From a checkpoint of a small multi-label image tagger: norm batchnorm, trained on flat shapes of many kinds, plain or patterned, on busy backdrops.
Rows from block 14, named by matrix and row number. Each number is 128 + 32 x the weight over its row's rms, rounded and kept within 0 to 255. All counts start at 0. Numbers have three digits each. After the name is the row's rms in percent of the matrix's.
# short0: shortcut pointwise conv, stride 2 (model.blocks.14.short.0.weight, 768x384x1x1), inputs 256-383
short0.412 098:140103174160127117182100151135136136096093070117160056128143119101180143130121149189127144132104097109127136139149152087208156172116161103116162110130114162097144143117137210140054094137157125143086151126173084126087136114175124123127084147133133124096135189187102098133193142128109123134111133178145127136092091135153134170114133102091106146142121151083141100142136122069132112071241
short0.413 100:132153173148163113178127107080153094128103130113116128143093151187122126089109112126129150123116121122077099147178137115149160136099117146120136114073159185131107116127162115131147132097140134164096163097186130203177109106108176076125077115095181112107146141187100165151132139169116137164125163181165139034127108127083123064101091165122121168165116194193154076082083124148128103123091
short0.414 106:145072102195143150132119089145111178177103116113125090039094124158069173133118079038173116141115129176147135110166108170084179100171188109168069128105107153176133091132138139147129137114147122123105172128169154221176113153172138072135135152196107069129142096129126158078105094139111141161100169136153063141091144098123078137115145139163129058124101149100166132093117094127103082107122
short0.415 101:128153129142104095095122153130136159148115125121157117174119076081076106122143190083105147106143148087111131132153135069155162115148090118156147146067183138118094097142155091110109149153110102104104084125159152133131117149109162131161128140104146127130160092083069197129098144095172131100139078160155124177111136128093153131155067119154066116157113138209156128162129120135138111120131
short0.416 104:063126110124113139156167114119110142135113133140095169136132139111098136089123115146108178100065071040074151136113071072136112179038162127099080139132103164109116160086116128090153124154143129115151101104159118179123104122215128133131255124133094148145163147121119124171113105176089060177158110118106133051159122134127101160130108192129115212073130118109156117111084140128070145122126
short0.417 095:100161134106063100110157169114129051102090128093120152116189202146126094126128106116123184164143153236112133113151075090172115118078167117106142118123194127219120119094147160187185122167136165130137114132095113119088109103148100129120160141137132122136144123149179049093139155157123100156128103122107153069161177154116068116118102103210130159026100115109113106110136114126137051156117
short0.418 099:177157130125096094103067128083130099114050087128128084152123107105111132134180092104135125113135136092087080159106142189080137157155109154121152128127170197080143102134125152142102127077126088166114159158145093084151122154141158102140183156155122110076102134137160152161102140097136105103207108122114127101080118142162117107196134081106144165129100113088137109089126139137127226182109
short0.419 102:085121118180048169095127104125113150135098161129137134120099107085071170153152126175151111152113143172067167132081137111109102102103137127139119091150160122067113102163185141117159147158078164134142103129145135098140169172050174175104169168164154120086114140108160089040139135177122155156142170127085116140069156143108146127183137115082132174119132181120120100110116039114157048099116
short0.420 096:180159149185121142129059147173129175125088086057105105166093132109153119140114120110147145112159125072127119184090189109151131127111027128119136111110138102121091134168088142150094119130126100148146143128112112114094120124115098101112151135123156132145054151160172126095151150104110128091154160152154182172145086161135148053131134143164106156083198138120165075140154090099149122101077
short0.421 103:081116123104047198158076150160135168162116132098091183137159122105136136139131107095163127120103164117092107120144126104125200122220142167140112121112135119087084159137148119141118146122143171113123123160081155121099188171118143132140091091114127082119134144083118149077127119157081124088110118135125142105110167107166156113128141106149142114131182150120131056141154120080102150203097
short0.422 094:093146167115161150106173140158118173160102141176101114114201118158132141166122092113118122184170098124104109139134104115137198091162124145085143132142150136187112091085156145115138084126026084063121110130120107121145206141143091170103090089176123116123102166135144139106105113145099162163148126169130111255087140125086116141132189111164121119100106182134139107174128088193130169120125
short0.423 101:071131103077092216132112111081135184155105113140107049123136114138164137190155140149102079163120141120147157081097098131153123132138178089133134122105048121148105139095081115160117114092160125172098136143106134149075102166133157150112112081114141141159053141135088154181173070129161119122126162195162116120140115135133108126182103119108159065153071128136134103171091142128086153137215
short0.424 096:105112130122199101135216084138171120112131132146135179108121135141153143184173113116131122097062149191162175098107118145119112191136094117178098125134110111119125115096137156119071123135132174120156068125120117109126096193183092149088077104137122153124131134143167114102033147119137126139130117110109074111144092141124164156169118147129129171097133090129166083128187159125190156122094
short0.425 102:111150150119022111109162082110117160109155102081138087080137141118117088125068168131124144148160154074136120155089116096133121139119148114130154135086112147081113183127158133105178162180115150115132133144105078132160158109107145107122126159083151166089113135105194149137097106140207090139110127100136156131140082137041000112150113127154183149114111095141167152142099122086063101126032
short0.426 098:145152149174133091108132158162185090091124119122119160150161104159135128114134063125153132138135133139063197129075101165154133098096163100132100121114107169109174117092128140117145121134135098074128123089116143105142125127159125154126154098140102115147105155176104108184185125160182055098099129134116182176112157155170055145121084119209091136140150100121111097149101146208149166087094
short0.427 097:123112082088109131185153131123139115184210131144162104080095070152145156154106107132105117095096134077150210095133106176097124139137126134197116128117101183095125151113150172105166029089137115063135121131178093111132146138121158185123118141128159149155118125074123152169131118085163062140121117078087136143158122157124124147135112100130136062150067208103133112107081079217090115169177
short0.428 106:126071117177113125149204113097147124140082084116158052145168172120075115160084133081113131138084119101152109119075134136150160121182047123124163144128120109154107122140065150133103136160126148255160181175065093133087125109149122147168142144157043116106142106149093170127119141133098084104160153105172147080138088167086146099139116124155107140057123109075089082175107196155145098147062
short0.429 103:120137170146117121228099166159147130164061108133074133098107110129111134123153085120100150107127147154156129088133093123116117147122111083133130086117107135130101120133139100207142133209135123190170083158150096123130107142078133123173165106079141145141099157178132071133107131139093124155085105109129139135079096087104178121179076100153091149081114096148112106168169151125161124113093
short0.430 096:125084131118140085140157041153087112143165160122127086119083124123138143121095129139188130102143104151152123106132129114082095153204122140126117158146127125137147167095132149135167131091099209118156131120103164112126062121140123168160121103144118107108142154161144131135094079136196149136049124120138145137088145111161134117100149171141104175106142118198126125227113182156141142050111
short0.431 096:138089163089188141172077091151119163104199114111119093080152097145165135090119104130152185101121109219140088114111107145153099110138078124139117118165175226169185125196100117127154119108078172087121085182112136097107097131081109204158166109176105139077177118106099128096088056155126126155161082147142113190157156113126121134082132115129156104115159140110161141104107080133118168080092
short0.432 103:146141078085106077133103192123094142106185133183104112129112100149166103143151087147067108207097089129167135111109128125117107176127132132054126101104129155125070157129127126142128099202192067086095116100133079167219148108132113088108183160116141120145115109110167096130137189128151103086132141122127109154083120110120066134152123108112112142119080185090113113117168124086049133086134
short0.433 093:112114137143078082101156154120122094161110177102120192101127111125156156165100185170155175157162091194137175126155109158135095040146097137106133124105127139143143148130120169127162143165118132076104089197093214116194142111094032120099063117171120130178158066115131146097113122105178146142087104150184172122109144124177181105144124169224139185122131122120111149119091140082103126104121
short0.434 097:049136093065160122162135099123138087142150155164109099154125113088081143129165125125161126172054152108079125121082137174149134149159194123176134118088119166170117158113151129130105105158075119116143177127113140141128142130086124139107140137171184106132116146121128137118111155188121124136097146151108118121139170151157070120145144145111105130115210156149149140116131150176104116093151
short0.435 093:116128174171115164093141174138151124090057074174182077095117152128064186151103101106133102103138108163114165161139123101151127063092093092119138105145110118112143123143123128167149121110121220133066143036126120160126128188173137111123109137100109094086100178143114096168133137139079154192147145129139143110148170132108104167130188158121184236101125115169096134183090139095102126168040
short0.436 100:129110124116131166134143108105127129083111133137111097070116109138114152134135159125159098119148154160118136115047125164118111104188139137154111090180147123141185197137150125092122114172158147093176178110133171130174134097188147146086166169160141113119193159100101083180097158102127186143155086136130137181154110159085046105169109119076101149097094091115121092111117106118130103066067
short0.437 104:151124169132108132070177111185119171108135064113129145118120118122159138125144104105172115015170120178117105112164132174106096115129143139190144101119088134172111115072155122117130087112120131166108089134131129148141127088116162087125128185153110118131140088100100125113127136140156120138101106112152177206082146151132107098117198123181197132111085120110109117163142134172106117056091
short0.438 108:067145163086055095153112145104121154150124122105198139183108137117133110149077164110135176129085102119078134112085132151108096099156135122103096114138109142161114157152103118158123092137183114066131203167085097101161171116095169100123084133186138141097146097137147111133097124157141129174153121081146074210065135128106178113146144049213104065142079107109127132158127141161131160130130
short0.439 101:051119138110151119112092103133135093138082141135088112204102069162053104102169088159185125088108152189137134132146106113119083065142073137095124170063101107082131119126072113140114104108113110125145065088129125072126136165090130128205148107139142139156131100094162073161118126103052142082125078115105161124116147133130097140141152095147201090148100155151151117155086171123137155168151
short0.440 097:116128144113129084141097160096103082101100143101146150188149131147141119112198130121131120131142148069148113109149156104137129141136135138131138121099112173139094147093128139168123147167134113140095151128140141123130137128108151171122108186100154118111160163156181138136101160112169040155190160157175159057139119112128109126140152071127165147112115182105172079155139059131138115158119
short0.441 107:153117094145105094222154087093125117151000125114073146124108147044207133137153149111100124095129108144123107068122126108125178097134088147098155123144165117093134150078142113162099134090060131178091118138063140143162126115194164125142130188112138078140113135130165141148153103115139156077109096173103158131137125149087068080192174132146139123156143091104155117086108136113113094170080
short0.442 106:139116079133126098128126145090078171159113152132095101154126177166182146135075146174095157166157088071100070156102196091174149086125128165134108160146137150145116089128129130140094101060108081154132147129139175084106105156088079202114133127143123120121088151118194121138072105138142089102103154115102158128082149130151112166171056120121110148080119137152165119119180156119126143150093
short0.443 098:141125159112128113138140124170129087096151131130122135127109180130088104141175181147105131109128145124126078155122142088170138117147151175128130148127142119081114096139108082135134104132088203094108128125052049129233164193113125119108141131068167120134122079109095112141221093088123119171152145114134084078136143150108086125117141096064179109130100111060110166255187109142109131131088
short0.444 101:155135106150106115102147181127021095123117146196136085113101126131146151096172139092104113141173079088119138128179151113171122179133173125105144119113098072130121118104145151190120128123127095074111149171139092100088127104153071122136210199116100152159097076172131116175094152088108101169105098123144128065130151150146083162141114112185145102137115114150116146124135153132069098180123
short0.445 098:095153172144141150110142084135173121104130149114080114081119085235118085130146134138132098120119101134116057112094149137124073199102105120137156089112167168144172114137093177207157125102119124101158111134159145132103074149137106115122103145157127160075147110131119102107108125137144128144189130060157085147134131155122165122118061125223131170131181129141137120116145082111144101162105
short0.446 098:101145126143103105133143085111127131104095132105089106151166139084166081125100083172131135172104180128145160100086128126154071146155053115109143123153104107134151149100091121104135066107160112119174099107113124087086121124147131069109161118092137121132177121065110147124119142153125129139168121119166139079183096135119102192110085098085084120091120129147064075100159104152135183109062
short0.447 096:155101108120157117088105137108121112092115100122176073082112092149148186078100136100142179101084204177127185166110121146123112088217139099082084151134201146150107122097120113097117076099144103096114100084149129080132087168121140132171152125156087109069132087135137112119111080122132151114169088172178091162149144131146166182126120179168138127130137115108153098082100140124124128084108
short0.448 095:127165105152170147169098130110113146063117170141108087127134131130163146126184114186165046126116082129142161136143107137117158070122089122163144150123149112227107118117147124118027181094110146111129134128141127133099131159153155169125093080068035107179096149122114132092055066106110120161125151040111123093096100127121119110127098061165133079116113108110176197112113090151178141092143
short0.449 109:126128153077085120124111141103139131164092118103151144130194215112145121128101115086153099106112156185120203086136110069167080130116129135042116195132121108139211167104179129084118112127097089114124091136155172157173138097101103179110110094115147015185084135140072103117104193191103131105189096177155051191094165129117148132115137128102152130188158157168137113113091151081132120108103
short0.450 101:096116052125131062186111135136146110113166105146105187175160086136086119147084144089115104167156122097074141146200143140177121078123127107126169132128169090138095174203210124133126118112024118079135027115138114094151165119177114111137078107119083096151092152162098176202122099107138136121114126113076075062136097116095138114165138150179133098180144177163090120121086095160142182156120
short0.451 103:138184178115087111140146102109097120131113131135150065153097104199094118127090085152133079168108107112172199114138099104143155135076168138075099081173151110091130121123134072129173146094123110096165097113150144115121151113114102104128153136151158173136131170167096118104127117083215167128176153113105111154164134117170080136086132111139131183139148035131134176090170044136133127161074
short0.452 101:173139145134149106096102093126100083100070078080143160133164104140130112168163096112110137076098142122157102075148156126119142076095150130097173091098091088146113133140103144161113128139095099079127119127108103113121068103138114116220100150154112093157148142135151127142119114135092081099077183167134117044116157119118077160123158098154098071068128087119099070102101137141145142089103
short0.453 104:188149151145088097165106172072172078156104145159163109137175142134141095167163126073140142093186127127146107067077074116112163255162169157147108138127104186127136105104084127182109139129085105155159098211138114162066148122176122137103098129091169135161131134143119112095126112148153153178114168106144172080105134153106061127153091136156156130104104079112100135143107135166164114196134
short0.454 098:147132123140146108142130124099087137149152130172115169146144132108129154129125099095124186184117092090098116070168097127139150115179146166109203095137111142128077087125125110148156115150076110146064155080103118154124120133077135153119121137120127100150118123011080113145194205162116149149107070090176126107122122077121177121144119069110080104133077118154121141210130115152056099138136
short0.455 093:134079118124174108120081137124137116122126106089073077141112140126129086109121101069104087146129205100109109119170178104178129129153065125098147149114177129100162175183158116102113127124134106120176140037109064103112120215133116161153122118179096118100114162200096134132158116155127125146127132148183190114152124144149137158080115160188157097139111090113111085106143173126104157124114
short0.456 098:145093109151117124150132133123153103079082120134253138129136095111177054131114038158107071117099142128132106093145164101099156153121131142152115142230102073166077174092127162114134088148053106112143164189131132141143091113154124107144147144122186144076138168088111113112123116113117110171153107123105157076138111093161114121088127062151155102083143167087136097117101147125094160109073
short0.457 099:133124139125164200112106121135192083140070105106192167124138139102101138053107130163152102133123172125155072123102135116092115156120130109165139035094128114104109187158099191135164137156128144076187102091123082127124089090185141135145125125125077109110139092090072158139111104107136094149086161180102156098130100154116079156156141132122150130188123090125130162144114098161086164121195
short0.458 098:096119098080108099145083128180147090168132094109110111133110056160129127147064115183154135098134130094103168190153128110122179091100166059127131177121070164138125141119145136153129209088102118091112117181152121117097137126082104139150097129119097184146122154125110212124130110090091186089117135130143154086089131107126162162092148185110133138157101106163138081073134156128167094105121
short0.459 100:143093131145092178144097182165127120134153114130152121041141151149149152136090144132116116126130102247132176128129159110133106108150117165091142159128096155098080147133153112151089130166112091094133165157121141113168133095066115058181178109154075158142129108198161090146153146151144090109189113124080175071161113137050121109104130092120154108136153106156152145118150125115108128084111
short0.460 103:110139064142169090156164194148112166172083110061119131124113090103222121162130147127151156153155125080109117089137098166101154165106171097162101170155133135161159148087155133127115148161179142154156086138050111150138121147134182150087203105125145086145129132121139118143074077096128000108122106092166133103109133153134146122094183143123091123152115099079124081131067165146114159080118
short0.461 104:151107181170118100162187115153147137110157108104127108142133096113134081156110142126159132140142120109122071132112186116165094184126143099166227073103112181158069171193106110138165144146108065116147104109109075114107093143133141127090117063182179138125088059075140091141191155104101060133134086136195171189126135072127135125118069179127131101137202091141086100158133140143089130123138
short0.462 105:125155148132087124091121168113138071112108109115140136101110072133124139127015131096131129127211147126116164084113147165141102146135154095134110139152153119163147129113115104116141142128190166105141147128073129125171216136170074144074193125141140121130104120105098105091146106122125097215124126088131122090144110171149171091085157117129066113104131115050077086128103175109094191132110
short0.463 095:110114131129181133176174164083097180088108125150120093150103133143171100115149184091197107144149148153090109136186148115168094151052141098114157165168123095089164108129132135159112120095112053150156111078149114110125102112106126113180136146100164122081106098115113164153116105139127108110089092183101099058123143129159251064131185122103113125112037129123100184150082108159172119133146
short0.464 095:149090099098077085146119093180217109107153103154118126130098153134089148109087103144046145167123094127125152148081123181090106159114099083119136123109105146147062124101090150125144150086155115080114178120046121137143114142128118129106167109135094117118113099141131104140086161155098181112162110134110197131101105127173093084163091147151110135153106105083092103134135135127108080111154
short0.465 103:065068190140075127125160115102158118170162132073118157083166162087118145072130121127149137145123080110097092167119100157111109120090150124131079172178121163141170117094172137146153145053123148128140132138143129187141169155133180116066128135152127158111155083097181084140110096106153123122118106127103173160092108109112057046137163163121157123112110144136111087108132155111172147152049
short0.466 100:130144129075105107178103150119146160108124082091136176123098109123105137124148191129167135044160121107076115111186109116173072123131105142136177109149155088072115124086125122143109131150153079098157179158076124081166117130104202128102195118144167101192161140082159110089183177099164095115115144128099102137124110141122111127089101142103169094026084124095183108123113113123144089107092
short0.467 097:096104146099071112146154137104102121109140128189183063082113113132079210136151139090076156179145116144144141119126112089183081064158139110116124121140115075120182181096201143134180126109173068202120060154130129161117170101104142141137088101146120065107141153124159116124150113175084097159095142193152085130170129137118074153163186131096109123158123139114131107089096165146108156158114
short0.468 102:129120150152132151185100170097089131180129161185106107121144150159100183126142138087188086097128097090153141170165164186115112101135135130108101085125146108195136169105084092152133142097143118068100096172135158165180145093145144140117175146145157128112172131123104171132124113101164102158144121159136124048111108166082133126120147176138157061131078108154160144145098171080157088098100
short0.469 097:189108103121159107102069164138130146084061202078095105125111066089084156151088096127090164177107147195110099124131129111178084185134172185144131154152181177152167106102117122117139132118111141064142087179132118123161085132134112189075163167181165130072111129117117126199101173125099072122131103142064170182110119130191177118109102113124163088075109124130137108119099079126183128095101
short0.470 108:168108161143133118141049114161152099170133155141124150122156123169087128138140121163189134168054127160138165086118112086131177101151089159210122161090153100155103123154108167145051139158181068173101149194048138142100106108105068149114145126189148150139160199141155141145157163162186092145065123086136108103121149119157123124131115127077122109058159173121149145101151164180083131100096
short0.471 096:165098130081115133125123132152179087149136165174170105109066126133113116123085094156117096197133127228143115114131138115135108049092099073138176113148176101123122109096138152138141092158106142103109077117159137138152194151105176159112101144113099143107096126120195093156214153114110144132102184089154109134127141095129176124063142064142152127134209070132108108113180127125134114169141
short0.472 093:133121138116126062162138111157115208133106109119167115088121169119146103121165156128119073139156167137105129131172099098126107028147150081129157116156173134105142086102132151198089165122121163102127098072171102162114134139097179096093086137072146116161140081131158126141163106160178120099112109131153150255184090091147112178138177139100103141171151160144138088083130129121129082151101
short0.473 096:083111098044165101208155119111084125159098089140102134103149084142083135121128117129063101104115188168122089094168096125157131163216149139129152191154099123120153113105152105123068126127124131122097077100141104126123084126130104112116112091118184149135151119092066043149113128169186080163108109129096120064099118104131159122108155108150128125114161166085178099133117151074111177140134
short0.474 101:161117075130144085150074146160132080149140137132111145087154135136121074125119117088114121161104082112138106123084110081129072092159083218106157184158179166100162125117095102118112098138082099071118113131207106126181166162156078143153132132113027116119088150121106148145120140111121131081185126082168157008125095098085091146111133113126135123095103118109139139140155162189115172101096
short0.475 104:119095059140142134171177185154103133134112191094095113102130089173095153133100115139102123129121098143067185114050176132147150108060128106095144158144094112131129124118132100161190173152099121102118138074130149172165110142089063145099108162094066153101095083120165075048103109156163107055116092131114137116139128144120100072169140127146135255136125148133173109077140135155100153129108
short0.476 106:172131127149082103081143106132135141166087133134103126128073083149174103147149112131110107104132133106108166080162132121126120122161090093159120120092113120115113100129135083083102109140098136098162125140132108216181136150143105144130140137070084109127130131131116119153094131143086116155070146131073163164109121087091155144166127128144090174134248101150043150127104137154120151141068
short0.477 098:112167188150130133165079122157197100137093102117142224118145130085138134106158138122127154099136111068218067148147090127146091113124155130118094134152162166146159115133120107141144100125112169080173148052115147152127097133139123178125144166158127097132123203141126127105154116122121099133120128202109118052176140128134130132093106154094114076079144115143130099070116100139115098097155
short0.478 099:147088138155125123190134161161069153144144198128199164127190107118074130128126120075089121166144154112158127098157128135108161171121074123153141145114179155134152138109161120186152158118169135116137130128099164140132183090119070121111101132115169142129205236134128072107185126145113151094113135174121122135171125115118145160169124053109102179121091075130122101172116152138114120168118
short0.479 101:176083117162121174128126151125127113109136127138123141191109161147140152124137134088094099126095100111126125129086135124157174134119158055056112166155152154102109096106112114098121090115139169088159087190151106143100091141113128126091120111147180147140143166111125116175156143210124141088115126109174191067149123188164144117110129080134146126097141118127066160138108145167107154135126
short0.480 095:133097146112104120138131170166095085136110135066084115156183178119143105138108170117140126063114158118079058123123171116110125119082075140143181134129111118131174084108150146206092135102150141065165098170127132098162085176146125102079158217106139126143110145135193072175137106046105104106123100142155135175160087100191140072147130109100147166136116131099123119150194131117095223144167
short0.481 102:184173146083096173110124054099127124100114108109116131068076113116135167104160093130097068147166132187094094145072116153148140122112115117125109191083107152088096108113112132121141106099114039093084086089141175141111129108145098109165121128086119115087148112106098092129176139167068149125139109160116096123043138180130210116113126151125172119118100200133135097144208178121149192110119
short0.482 094:157100141128132134145091177168104148138115132135111084082125161142104095120118087119133076171097159169130134143114111144166121085056109114218142161175100076162120117117100151154123044074162182101083176107129152128065120161134145129141106137171137133112122135107134107108156162150099137156106145115129131219146134142131131148149110170125182113132150121138143120108125149123102143157110
short0.483 100:102130147123164126171094138091117076180076115098141192133134095153147108125143111165121157189144108117104118136149075128120232140106136150137188135101158143140071093144161113109150157192139138032142160112135171120102153090104123151125097135094168124152022098132128111109065137126108100146032090146096185157129107146145152120083127142082101123137185135147099145131144114153128163153075
short0.484 095:083183146077179161132125144152100067136118168176136126139100146138082121142062139103137112143235189126108207101171119140114112214167166170115143101098127081123085146139153119107179138106117119110124161097153136150088098175114140227104142129138089123123150164169171122108132095075095126133117144168066147115136089125149142151097128107107103096145121091121158135116129144167137174112165
short0.485 102:178147116185087123099086139117116079130088074123117155105125164125045124126125111095093133169157139082086109147169073174145220204112138112134145144108164117129087109119091156113138151069151163131093165083138153093084124159096124140091087097164131137168169097151101141049106145153117103182181125125146161148055128195240106094155175115169152123160129182161117124118126160116086129076121
short0.486 102:068110163114151121082119143146153167154157121102154044123116114136113148157143176094139061119105149163114118182137130122153075089159142077128110097070104123155128108124147114139137094132170153044136143152133134137150124141112069119094157104151121162157144101161162104129089135140119101135110144147080175084167119220132121133168177182116141117109097126135143145137158150110094126104131
short0.487 100:122112153157126061131110181120137131138118146119141118144146101129141128136178085104100151224129132091094134094149144038204106193116130145153125106135126127118107112079144098103167124158142150129176128130145154061160127154221117120107112138155132092139180108143125079078089130161124131123110119070109098101090185108130124117143120128077083088226133123183106131141087089122072100115132
short0.488 102:099038129115095123125139112121132111085120130118062145101065148127095106143143081147098162180116116120131156105125153120105139091106140202147076207096124158190124199141124144157131090129133142080140135178127106147138128127123145186099140165098172128137099127180110176066112125114162100144118122170126148148127090138098233148111190110126189084115132177155149119120088094117153127159095
short0.489 097:118127149173118108085129121145146206104103108120115150145125183075093130152102170131071086146078123173129091136249125141156165103131069120147083126147157100130107168111149171183149138117154139048119119105144095091145086137113121104169191131130139164125154174051086127143105104132092065158123181106110081177120101167164142121154134162109100090144065132137115113094146121131128101148127
short0.490 098:119124098185120126108159118153113165134094154119116115110130132146101125135096142173090105106158204155138087124114140078136147102144111120162104100155111165082113141099104152136063117102131099069086159155115122149122099147114118122109199114113123112123082161112126165185083201175098096231085119101140148096187138076115178133178127156176138139117135137135121085125125119138156228097142
short0.491 102:182110165084178120166088122139157142164124116150120086220120122102084092180145164078116121164127114098140111110105079135123101065113080135110140129150158152153131138138137103150154113145112111120151135114117082124108089146153139126100126132140130115112057118119132108126143118127015115103134165102091112111133153169101165131099189078156125148080071147091152104087127162126121089138078
short0.492 103:184175116091116124147162170092122210111197099084127125110086100101180094167055129181145158163218134148128138125124099157100164245172169182166162080154188094125130155114070139107125123168095101147131168131130127175119164093105130130139109140112140126118123149137066136079115104111132143162129160147110119161098121093138110090204158147187155111118101187135122111103105098168148055105127
short0.493 096:169117094146125137109145135126171082138123082122111172150093130126079135137144131123123119133086153094135117164096080172117161094127110176152158104145048125093116136134146102161149124075163145047121164134140120147140098112153100101110175184076120145167126203121131140153139105149124109132142072172147121124159140147115151110191176149128104102103132175142128102218152142094156084087088
short0.494 098:111149153134113121141105098194121133144160093159112078163128108175152106162124088093123099086083094182224065090136138152072139124143143196185096152104123123123087105108052078080136110112141085094068085153117093169196132155123064159093122118121158096132132120132130115071131062128040110132068091076087095160166186129137135108152101124065125152117079122121106122160134106144135103124120
short0.495 100:114102127090096088171126119104128047094134131169151084125081130155141158153080148114144133119116126115055176150146125173127091137125126151161084153147189189117176089137092180127126134101138143098220085160130127142065090111093098091086175156133155168144137117167131150153166203098162133191221125137175048146153195090075160171129142150151141135177128097182134079173173109134099106103142
short0.496 097:102171168125128149136180160058096163089143136125144100080110115125112122091104092067141102075165159145129119120122143134099122112074094139160108219098173140087144091120155151120114142122121167105124088140120123131127112110129109183111182112091099111116106098144136141136105128177107119088138104128180122116170134135073115129128139095156123171137106141085093136145062110126110052101105
short0.497 098:111141150097148135110165157119154124070091117151134138183121111097162137146168158146182138121098163093153121172049145163091124147074081171080108147114086144131147111105103163169142176177128166155126091117112184113126101139117118097141105178137138152144092107077109115113122116113100060098173130100178168089044148126105087117156098133133120095089094139133188227145144124160139110134125
short0.498 102:075135137127094157092104121095116158030190141162085190134118091135080126146134108085110117068106101118150129158082126121161199145088150167103107111133129149099130136160071150120148134144120156000177069147152110213156103135131152112098162150125231133129118100154153127133178131143120076130077133133174109122133097145126100117127187058144135091128051177117138169148154152145103135131217
short0.499 104:135131114094153105129108145123136067142046143141112099140122118084072162096135100159059068123109159174186172112147090139120108060147156119120115140123161130168162098118151146128147103130131089072141090099122122129117119121021093144142104116221022117117161168112135087118100112106139104146164151112132130027075108197081116142137110131076112115095155157126118075180149183155119068127145
short0.500 099:101152152091143031096129162136140128217111123093196140108155055052107107089126105100133123119160103094091129208115084153076163133121118117104068088154126138097089129111147152115093181166123107058149163121149104125123092103101161099175139159125117145106124148148135129130146121089169097144182113143163067131187146129090116125179149181048145123136173074196152125183142081115127150133099
short0.501 103:072106118106106168133129129171155147123111120124105179120124126147162116156160063173154084137219150110094143111083116092093096137132134187139161115186158084106129137105219130081093145124146179143191132079163149117151123144126126125133091119082172160152159078110089105084150142153211087163075111103126154140109117160137117108157175137135092111153122138082146138082135123128094174124128
short0.502 105:144148152165128128105196164156164102092080156094126035164167151169081144076096139124156135134128128137101120120146114163135122109113083103179128145129118078140103165080115114137119107124161162090105168125104157144110117085174143130125116115122152091169135176084143102163131087087089125087135101109092123126129126091105145119046137154137103115124135126111132090100179119193135145110255
short0.503 100:121177146177108129108083148124096093105125105139183168124138149179073110118192093140100101119080117083150158136079113144169132078153111133119098145124124127097098123130121095117103143120087106150146124138128131133165141142121138115169105156120088153107097058162134112106150193122162092182105080121099117110108139148182088167181179163174106191072180088128131141162141112107133170141093
short0.504 101:155111105102155117089111109164117125128118121123091096109122125206155166147085073079124090168145146119145071150114087143136115137059096187154151207141148104125171063118125139154211091042123092105134146109114092121086124116137101117170064131158116114127156080124109146078124085117159094109096130147137200081148157088111171161118118114119157130182115109133141122105131151117152096104078
short0.505 095:153138146114129084114173104122168105073166122119200080063127081116188124096167083113131139145080139138117160141052145132140070148162125124198138156148145137107128073176104113125131086133137072168118099122069183113091156157117161165107168137105132140120157102111154133105105071137198127136123149139088101183145113138130086054150070118150199148243139127156149161161116087118047091084074
short0.506 101:106153120041134129169046109138105146210139151142102112130104116133130161167116131152105082134079114122136170140124123120123127114134108085084113133136133174069097159143087106112171157144105122090143078098134167094107079113129195127130078108129148081138140119115134151128116143100078130145139160191160117093152103141132065134155072101129137034140178185144099074099152131095100102149098
short0.507 100:169125088154079166119084114165121097080073093127106117093085114223139120169116141102110100155155149180120121090097100084123122153166168122127137126093141122099162125128113157162129114148132134115124077155117093191096159130095101082136128096104168124110116179124143164121133126100136120131118151150132129127139095121192129148145147189136167108111167139102127166103170136121103111145078
short0.508 103:129082130122128109102159121122127065093104148163125148107118129127153102131192090110163122140113124145100110154130124106099181140128135071111138109109136142108111088130135143144173134118102152101104137099127149183118085097070099055120141133133140134094120090185093158170162080053056180135163121167145095058088134117075127223169103154139087174169233080154145105112095140081109096110078
short0.509 099:188146104156147165098098107125183090145124113089107085113097135117171158111104120119103151115169166124142119136197089167140129089137170128139055143123144102114123110145153123104081100134098135098085182100090154150122153142139154118132198113129102147081142157109151137133172087173191123156117174129114133144163173124168148131207150121112103118113164174146134148162182132121106093169136
short0.510 095:122092111148101096187072132150104052076182195119130109176083108124101099147123141110133104113164120159095149153171133132147132141103157063163072094100155157178081133136152130152127143111073084102133176158148128131150184151116123117192064143131086118091103095086159073161092100166189133110188129094143112228207109132097091070137081147184136153154067089179061110143164139201140168091154
short0.511 101:166165098067147117114136099050072175170053144117078161112086141134097159070157187151145097115134139125164110131151146129160134047154137139088091111126151143094151179083107121114125170109007147161115147160134173119144128145089111077130121126192113105141128138115126105184139121169122114110104081149137143115156114117079094084134200059171115111102046119083097132141118061121090141062167
short0.512 101:117140090158137119147102145120111116091140192110130158142138093156131137207077111114173218096130118173121123114168089113078156083135085058131118110084067129123110110135121136155130143145105082081118198162111156133131128139151131106179149102149110151112140125107119082104130061217152081144152127068166104154138143135143127137102124176196122093138132126109117078112161129145099110087135
short0.513 104:121157189107125111094106131043132112143114101133163148084183146125064154120100105138134110117082102141095119110171126142167156092138166158093150104084167092109158154142115167166099137110160131107176162157161127067109169121106172098085139128154104098165206106153109145114173159176180113111199194163112097173101105117055113105181113115131106085093128187133085094177140108134131075081075
short0.514 099:106148158117101087137197125138104122104061080150145095074130119144098149085132139155059145149130086119164159135163229089088152124143134119051178154160107195130064151107184148105112151130156116125174128088100147137099113149133114142172079140105144094112144088071129107085082164133109115161067079080125103104091109106122090122137125178185139131138106195116093091147112169170100147096157
short0.515 100:171172115110142079171080114080153160093126099128120097101130148126075114131058136109156095177080138132165129067131129141114141104086164168133081176150133168128080176103162103126117147159113079155047147094104188123089163074070118137133118126092188151158150110123142176130186193072117153138116111130131158191082100053118141089142130132140123073126180184059195163134169098044135135159120
short0.516 098:145144155115118146132118128125146166113117090172158106136185151176110077090123154142150134141165114171118116094135145146107129020089098120124155190177172156103120120137162110190139163135109151116140124114133133061051091138114077183144172162131121123165105133156155190121126112155158113123134153154097127135124157153159099083110118144125081099143182121059110182166191119186131207104133